Weights of a small image classifier: 8.36M parameters, norm rmsnorm.
Rows from expert 12 of block 5, named by matrix and row number. Rows with one number belong to one neuron. Each number is 128 + 24 x the weight over its row's rms, rounded and kept within 0 to 255. All counts start at 0. Numbers have three digits each. After the name is the row's rms in percent of the matrix's.
# gate: expert gate (model.blocks.5.mlp.gate, 16x64x256), inputs 174-202
# up: expert up (model.blocks.5.mlp.up, 16x64x256), inputs 174-202
# down: expert down (model.blocks.5.mlp.down, 16x256x64, transposed), outputs 174-202
gate.0 113:157141124155128138163160144134130104094135138124123169151140095143202132123151149136096
gate.1 099:118125052090114111121121153159090117150116114137139128138107129144123110131109086163135
gate.2 050:120125101092161116127152123132121128124121125111150166129151118144149106159151096145174
gate.3 116:148139152125094125114110153088120181106166118158127108093132116127135130154091130130102
gate.4 146:127118095085153109146131109130127091155093126128120165134129123157098117156128113155165
gate.5 103:124111149135127143151114074145136183136110143136063072128130138116090128138122157106107
gate.6 120:142168081125115160107122142152132108130131091152120147105097098152120112151132111153126
gate.7 120:111134146175082117105121167132121126183116118123124099084140142111118140140132116076113
gate.8 117:158116121134150125131120121126109128098135127122099122119139135129098129146178161097087
gate.9 100:134149135114143117136108096097138160145143179141123063074112096127118132137101147165149
gate.10 120:177138107117144136174119128176117144135107141123145112132116122123130121118127116093124
gate.11 091:121114146115156164142128075094131107117110137096095164127151132109066144136154174128129
gate.12 109:141123192150152151147103119143145117130120135135164134145165147089106192129122117132096
gate.13 056:084129125155074135132142149161118102117117116148126179144126127135116120126127100147141
gate.14 063:067128112112081108110117155132130102137142118119070133161163125159098149140188141126079
gate.15 115:113110127146138129115167129175149139155117105139184147150131122138166131124060087162164
gate.16 056:140161104128131132117117153176120117148149112147158154146130142133128163113114069124164
gate.17 104:072117160099124122139117121111143162091163111153072133155156155155102120114157111157114
gate.18 108:166103134128146117128101148119105182116136105160128113140106143117086128117127108113102
gate.19 120:133150129137121129104105187134165137098161085127122143149127120154159138093140117118100
gate.20 104:168143121132133156123124152174136160135129086145159126155095087116139126107071089092143
gate.21 115:105127124107119102107084148119136125135153133169143130118106123155113163162155139121161
gate.22 060:111119152082161102130119139117162147079170120121079114182141139164143129111142133147123
gate.23 066:110119117128104102139108152108112144093144129140055129120114142110083111108154112125121
gate.24 102:132127156134120176125134095147121178147154120137123142146118094141147124146088122108153
gate.25 025:139136126156135144123141079133091132125119135111144100091118081165158105152141126123162
gate.26 072:089117111141101129116178131143119102105123153134157165137100119129139125119121121150141
gate.27 043:124153139158122098120116125106108176115136139095114091142116128126112135093095108096076
gate.28 112:163145075109154133118093173111139134124129091112140130156138127150149133125086135123118
gate.29 085:114136159137155190104126091117130127101144091179136149159138171118106123153108117132169
gate.30 105:113140116112154120115169112079130127159127114099113105142125130122084092140167148130122
gate.31 113:131112115089177123149070090115136124093150141166109127116142119138101159122142149138156
gate.32 106:161159127090122110121094126147104103126131133135148132100130114122111152160111135089121
gate.33 065:122094121141135109080142132145123085098148134137140112114114175107107135153141144109158
gate.34 043:171113145143137104120097145144170129123143153127145118103151126115173109109118129150129
gate.35 087:124116105122157119110093157114132090080170128125105129137144154138158135104154175160198
gate.36 107:120161160143115104157124131108111128099123149151140112075113125158134124144124122151149
gate.37 109:124085110095135109085107168143125156090138077122100128162130153176122088152151110088099
gate.38 075:078110108093124126120141143127139117104148120123090131153124117149078138116152120163086
gate.39 114:118126160108094133147099148111138106089158110148079153166166114159133147108148119143126
gate.40 034:125132151164114111143088138147133147103168133152104136092119091168136145168137117162057
gate.41 076:143149130092133108133093123082087086167122116154146138104116129121051146129158140144166
gate.42 100:144128129165127111132125159155120111104121096154139160159151126149173149114140107124112
gate.43 126:114128138096176156156126094140174121131134114122157109155148122134157130095108120128146
gate.44 092:104113129149090145108120150157123112109150102127101158176153171122120162083174131091115
gate.45 127:119135128079150122160091102100167081115139131115090117153171111138100188080183174117122
gate.46 113:144157133126159153171125103115151140113126149109090169141135103113144128084145153129096
gate.47 111:101111169130150118115151098113168150121114131108118122146179119149113102150157089157154
gate.48 127:127099094136152152123138128143114138113113084146132119152132183100095115088141095126111
gate.49 130:101131085149111129072125175130150098123119098135149150128121162124145102134150075146100
gate.50 118:140130150161121132125143129122122144092149145124117112100135124146151112174135155094115
gate.51 040:119152140104116098140102114109110121118153123153123125093137115124147162128126118140119
gate.52 077:122143114134166148153141069173094182145120145133117075136120148116130130119093102119144
gate.53 085:115116124129153153128121137097120111100152107125127152152170174092114171076142160135155
gate.54 103:105108163118108125134106137158142169112153131145107124167152103172158124115118114130140
gate.55 094:106141127120139183142148085155146134122131104123097102142104090130117112122120128137132
gate.56 126:094119097114141119118167113096102076122093119110151128132167176090090115121149104176161
gate.57 102:081135113116087088128124154142125110113147113128062136142101135157060146112204124136097
gate.58 116:125119125081122150134157099115094152131103136114083084090130121121053114151133128137126
gate.59 079:136166112157137129118132117124120119119127139152132137069094142107119141155142121132123
gate.60 113:106145129133098111135114128138126120151139099162124142132104135144122142163126105141128
gate.61 108:110144138166107148099184134136123110131113111125122127100117162135108081178129111106152
gate.62 152:085087143106152095134170062131128113140091176100109123132158144146100118137162131153160
gate.63 065:124138112158130126104125143140159086136156143111142144118139131110177148091150131118133
up.0 109:125121134111129136121128143124177101113148127121140132128140143125134111134120126175104
up.1 101:155144147121136141135136100147067170156108116151118092073135130103075110158121094125163
up.2 056:144115103098157147144136097124135123118103162141150150124176142122122068143118122171155
up.3 109:120143160109120102132114128130152124143139155143135101120105076153134176155140137165164
up.4 134:123130133174088124101153152147109150147104114116168114106105163088149088109080094089105
up.5 104:147145106139153170130162073126131133105120160137153109103142140089154121143101150164144
up.6 120:153138163107146123161088132123128109146148153111131149140169120115111163096121148109142
up.7 119:102152117155086112133146152131108134105150123114144120135098145132172130088118121158129
up.8 118:136125078124113136085154164158115146107139080132124125139123146164123076165120118083089
up.9 103:123104116115127156124133126160132085086098080097124160162148160128148103130121117100131
up.10 114:146131098177113177135174160134143142107123141092131151148098105118173102123135137125123
up.11 108:153113124109134094088078165116136093114134122104124113119116114165151137113145135144161
up.12 105:102144104125130110133113144136144141122129083160151113128128144175150120138089101100160
up.13 058:077121104167058135123147146159136100118115125145133153139117133140137106138117094146146
up.14 063:179141129146157111129125152125112175134119105132174124121107138104174120120094114099159
up.15 102:083113141141105100111172132173132105126114124144170157149118152145149121145121064150156
up.16 052:101145154118095122124122089083135124143103146146078140108156125127084143160147129149107
up.17 100:088119151099135131146115126108145168100156113148075117160147144137095117111154118161119
up.18 114:144128135142106141114101188139108150067136090129132153147133160156159109120115095085084
up.19 126:086096171146118108150147093164109133148103150153133171143130151110072150094133115130148
up.20 100:142133144119127112118115141151112121072147139145140177119136121162144132152104113125167
up.21 104:165113096145146129108150138176144141143104120105124143139144128110160085094098083134109
up.22 062:102125163079143104129126103103139148080183124117099152173145136176144125107149116140113
up.23 065:135121143110147139126143096115131135154088134072182107151160093117156134142090151137142
up.24 102:145182134134106112107132117138132110149119161144142132079137129124113131167128099159160
up.25 032:165134125133128126127087118135113132090129104158110112114136093144153177114105192091115
up.26 072:098120137082122122102121158095157119092152126112081146167133101157141160118151158138104
up.27 041:124121098141119154128087130161151133117132123150115152162149099121162138168098124126140
up.28 099:118104126164125138090150179146149145126141104094146139158127131121200131109122122126153
up.29 092:139155088100124175117147119105138088126143114109087121147103120107123101103148146180111
up.30 106:130135105119152108112133169108112112117134111127154148141125175092106123100140095178118
up.31 121:140159183151103145158130113106147114141137144124133112133107095104132180132129165125108
up.32 091:131111128145127092140141141160153155137134143126151128140147121153217103145125109124129
up.33 063:139125094143115132114130148132141094150109128124120158155128157140115150153132125100093
up.34 038:145137043061160162130108118135134087108100103114143117095127140121080087163116110160121
up.35 087:092098172139128112109117127065114151086176157127117130132142170127156109112136127155106
up.36 108:122138161103143133158127078097085147126134160156099092096120141106036126164141153166140
up.37 105:104166124131098124112138156106140116147148119116148146112121126132170116111115124139150
up.38 075:065116117096114124121147149119134105106135123116091145156129124158076130122156124160086
up.39 112:083118175110073106150100148099124092095158099166095158172160168143114167111130120148102
up.40 033:119127085111182135123173106117118115170111105076163155167148131099134121075137132109176
up.41 078:118135086132133121110156157116125094123115097097157115156138188104130083100117081141104
up.42 096:142152096144111124126155152134079130120153130123142147101079060151221122130119147134142
up.43 130:170138128132152142144096124110143169153141120128136104147131113123153147110127147104118
up.44 093:137106120161107149119118142154139117100145105115121137154169136107131154069160154094108
up.45 130:144122180139131115140091116109142158119143162137144112113139100127149163126110132136134
up.46 109:157102143149151164157120082147129151096111159145141138129142110116141115160094136120132
up.47 120:158155094128134123145089178107111109128154106127117129132099129077093156107136159108121
up.48 132:111157140107131122148157081098128125159103177117125123101111134139088134180126157165172
up.49 129:175145114123187170120149123137133146119098110132141126092120119118126090155117105100163
up.50 118:142129111093131133138113163143129097125128077137164165143144111143193146083100117122153
up.51 036:142122160125112133118111116136133119102146104119119182122127114108122187123118153104142
up.52 073:132110145099126089120106170078148090098129087126115168120127108176129143118174147132112
up.53 095:141143117132131092124152111107142133149108156118135088088103088130113068163133084161073
up.54 107:112116048109152081095129130142126119169120138107137122103101120145141142144132125144131
up.55 101:156160137134134157121114111089122127102126135127143131130111151095111133146101131137123
up.56 132:116108097130120117113130139173133102129097137123130141100149140145150123142137104118141
up.57 098:122124129154138129110141133114090123149122131120184155119124153098164125123114125118153
up.58 120:156134148135185177156145062111131152142123147139163106146155144059124130122066158127143
up.59 091:156173106144146133127112110123128122118143129165130112084095113102127149150123122127137
up.60 119:148135125148112167153152111117116141126117131158168092131097098112119108168093132117158
up.61 119:125145165146133131148127081109140150125134167119091084124148116131106141145161157127116
up.62 143:132133131142108103155118135128065106156119162135138155112117142085114151087115118131127
up.63 062:148105158092144117163090132136148127150118125118094123159159094141127133102149125128098
down.0 121:140155111133137127120085155133142124164124163132101100139122137136132123143102137105128
down.1 095:130085108148138053127108123135154102140135164155115131200171138154146139122122138130126
down.2 053:147124112109097115106125184149144136103153145137112139137113140113091143148145161130142
down.3 111:100083127136137112106108129129141129072128175109132117140165110137127104119090128117145
down.4 136:079116153153096096156146111123126106137119168166137144140154127155166137101128142135118
down.5 107:079094143095101138142133108091105124101110142125114134133166109127108125106129131143139
down.6 112:118151131110149174151139115151154152111130117132109117143127139115132126137144118126110
down.7 114:102115150119129128118164122121120137117108164151150170109152148143132166088147149166101
down.8 114:145143160134147131121102168102161153092165131126117111139108152085105176123127172088127
down.9 102:088148120118121155124146123090089154159138097133079132108133141121146125118163145139120
down.10 124:139140118116146152109156152110149120121154130092181148076105116136152128124154126145128
down.11 095:152144070118138113166102115146132115061129101185140150148114139120117091102148118162131
down.12 106:130103167121130122134087107159177154083200125141094133167126121115156156150112146102141
down.13 060:109122152157141093135134162125126113140118168136131094107090142130125159119116128131107
down.14 072:113075107105096142115123114121084119136133087157133137114198113127158092116128117148151
down.15 095:128129162118135118111103140117155149097132096115096101142132176085129140114165103126101
down.16 060:129123093156064105124118131111072130157110135148118088088150109109153119140157141137129
down.17 094:131167142176169111141134146162159121127129164120127113155070141105087179122101127132113
down.18 114:127159130135145124146114159156117120142146123146110088148094166136125168116130150105130
down.19 111:141157156136157139148097134139117158159130106125099123134110165109101161123139104094084
down.20 094:101127130104167143107147123119151143122137133080142123141097153167156102109135086134142
down.21 112:135128159092151170123126161107137159132135098129107155131143109148146164104135111118095
down.22 075:140100158143126110141091149100137153160141153094118095096123123105078164165083167110120
down.23 073:117119122085137131128131056114108121159101117140106129109166113125147118126144101115145
down.24 088:162178145121151166164108138117163141120171073144109115104133128108129148120149140134123
down.25 035:115102151117113111125139129112118155115152173128157134115137119112137085108126132109141
down.26 074:145134126099089153144144147101120140142112143159138144083129056163132143166104158145104
down.27 055:126135137146125151170125129161086160121113080145101099121134139083188123112133119118149
down.28 111:143088133134092140087157137123155121134158120128139127115133089142167102145129133139130
down.29 085:107148134122144136151140100115153171101134152159144105106129120169139122133113125158095
down.30 106:099123134126120157134151103105097148122110106135156159092138106131127109101136104166124
down.31 114:092086115111121122133153059149088114118112141134158130134167121112125097109105118147176
down.32 099:089096148141106133098170128161128138111093108115204138140131104109130085110112125156145
down.33 073:126124129116113146141130085157083141121132086125118113150150127119160112098097102136165
down.34 052:138156147143140120104121131123110153125137081115120142155137107141174140107167095112107
down.35 095:123127155145121124112113146119119150156132138111132112108132121151088180137136159102124
down.36 109:126124143141115102141109176155114141133131154143083127140160147105093161167128137113126
down.37 100:109126129155106126141179072126091086158102155146169147096114077113139142133116121169160
down.38 088:130169168152144086124100144131155140127107178096143113115082106111107151123103113104101
down.39 120:107114151187117087099132142127131115156099167107146130147105132094088176093099169110112
down.40 042:126127143126099132149114098118127154145131124119155123091184104131099104152145137150145
down.41 084:075118139136122146133145117091108126084154106100147146090088157124100096100168100115149
down.42 094:124118120111126120096153118107122143078135116127196162092096113140136120104107125146143
down.43 120:162112113118112103161127132131125106110102140148128111142153130124124109186104162144134
down.44 099:116130113162124089131096146140166131150143126142138126163104125120126143076092127094109
down.45 130:103107119127150108147164087155096121134073121143158141123176117162136087109123132168141
down.46 110:088094142135133150112158104110134122097115145118168148131129110175139163092102120134134
down.47 114:104110133104101165137169092094077145120123140110137111104156125131144072137133143151135
down.48 121:110093109122112161114178104100118112124122117103140174134139125164142072137157126147120
down.49 130:141116124140125086118094127125149143133148126165097085147130103142132102148130118143160
down.50 121:123100118084099136113160094120108125153115116148167156095138083125130112146128100171165
down.51 053:134122139159092099144132113113151153085147118170125141115121099107142121143110136128122
down.52 079:145147134147114158166141093112126084135117122140106122131088147141147102159131111116135
down.53 083:150150134149139199177140089104087133152104130125142146080117145088116108127168116176092
down.54 108:136134145096146190145138065131096153156114088146113134086129090112137102148138129128138
down.55 095:077112104112115155131167096109089104107108120147139138084152132159147081111135100168134
down.56 126:157118092124110104157120152153136100139122139168079138150137123139131144157117153127151
down.57 098:111094096104095169116138100108128126116130122131128143086165116166168096133133106160128
down.58 125:090109127118111153101151118093112139134123143111149157098155129131122127088127124148125
down.59 088:131114115146135089122110115139160099118106162149133127135102119134104118135089125135148
down.60 124:155159114142147126114078155105141142151135114126106067127117111092101142127138135065144
down.61 100:141158141123141160122120126116144146077158130119149131139105149124120146142117131103133
down.62 147:091100120125075117163151096141121101130107126142133147143172102168146089149121125146167
down.63 066:124111130157096111117151119103132109109116127150120096106138121092145093113141117151096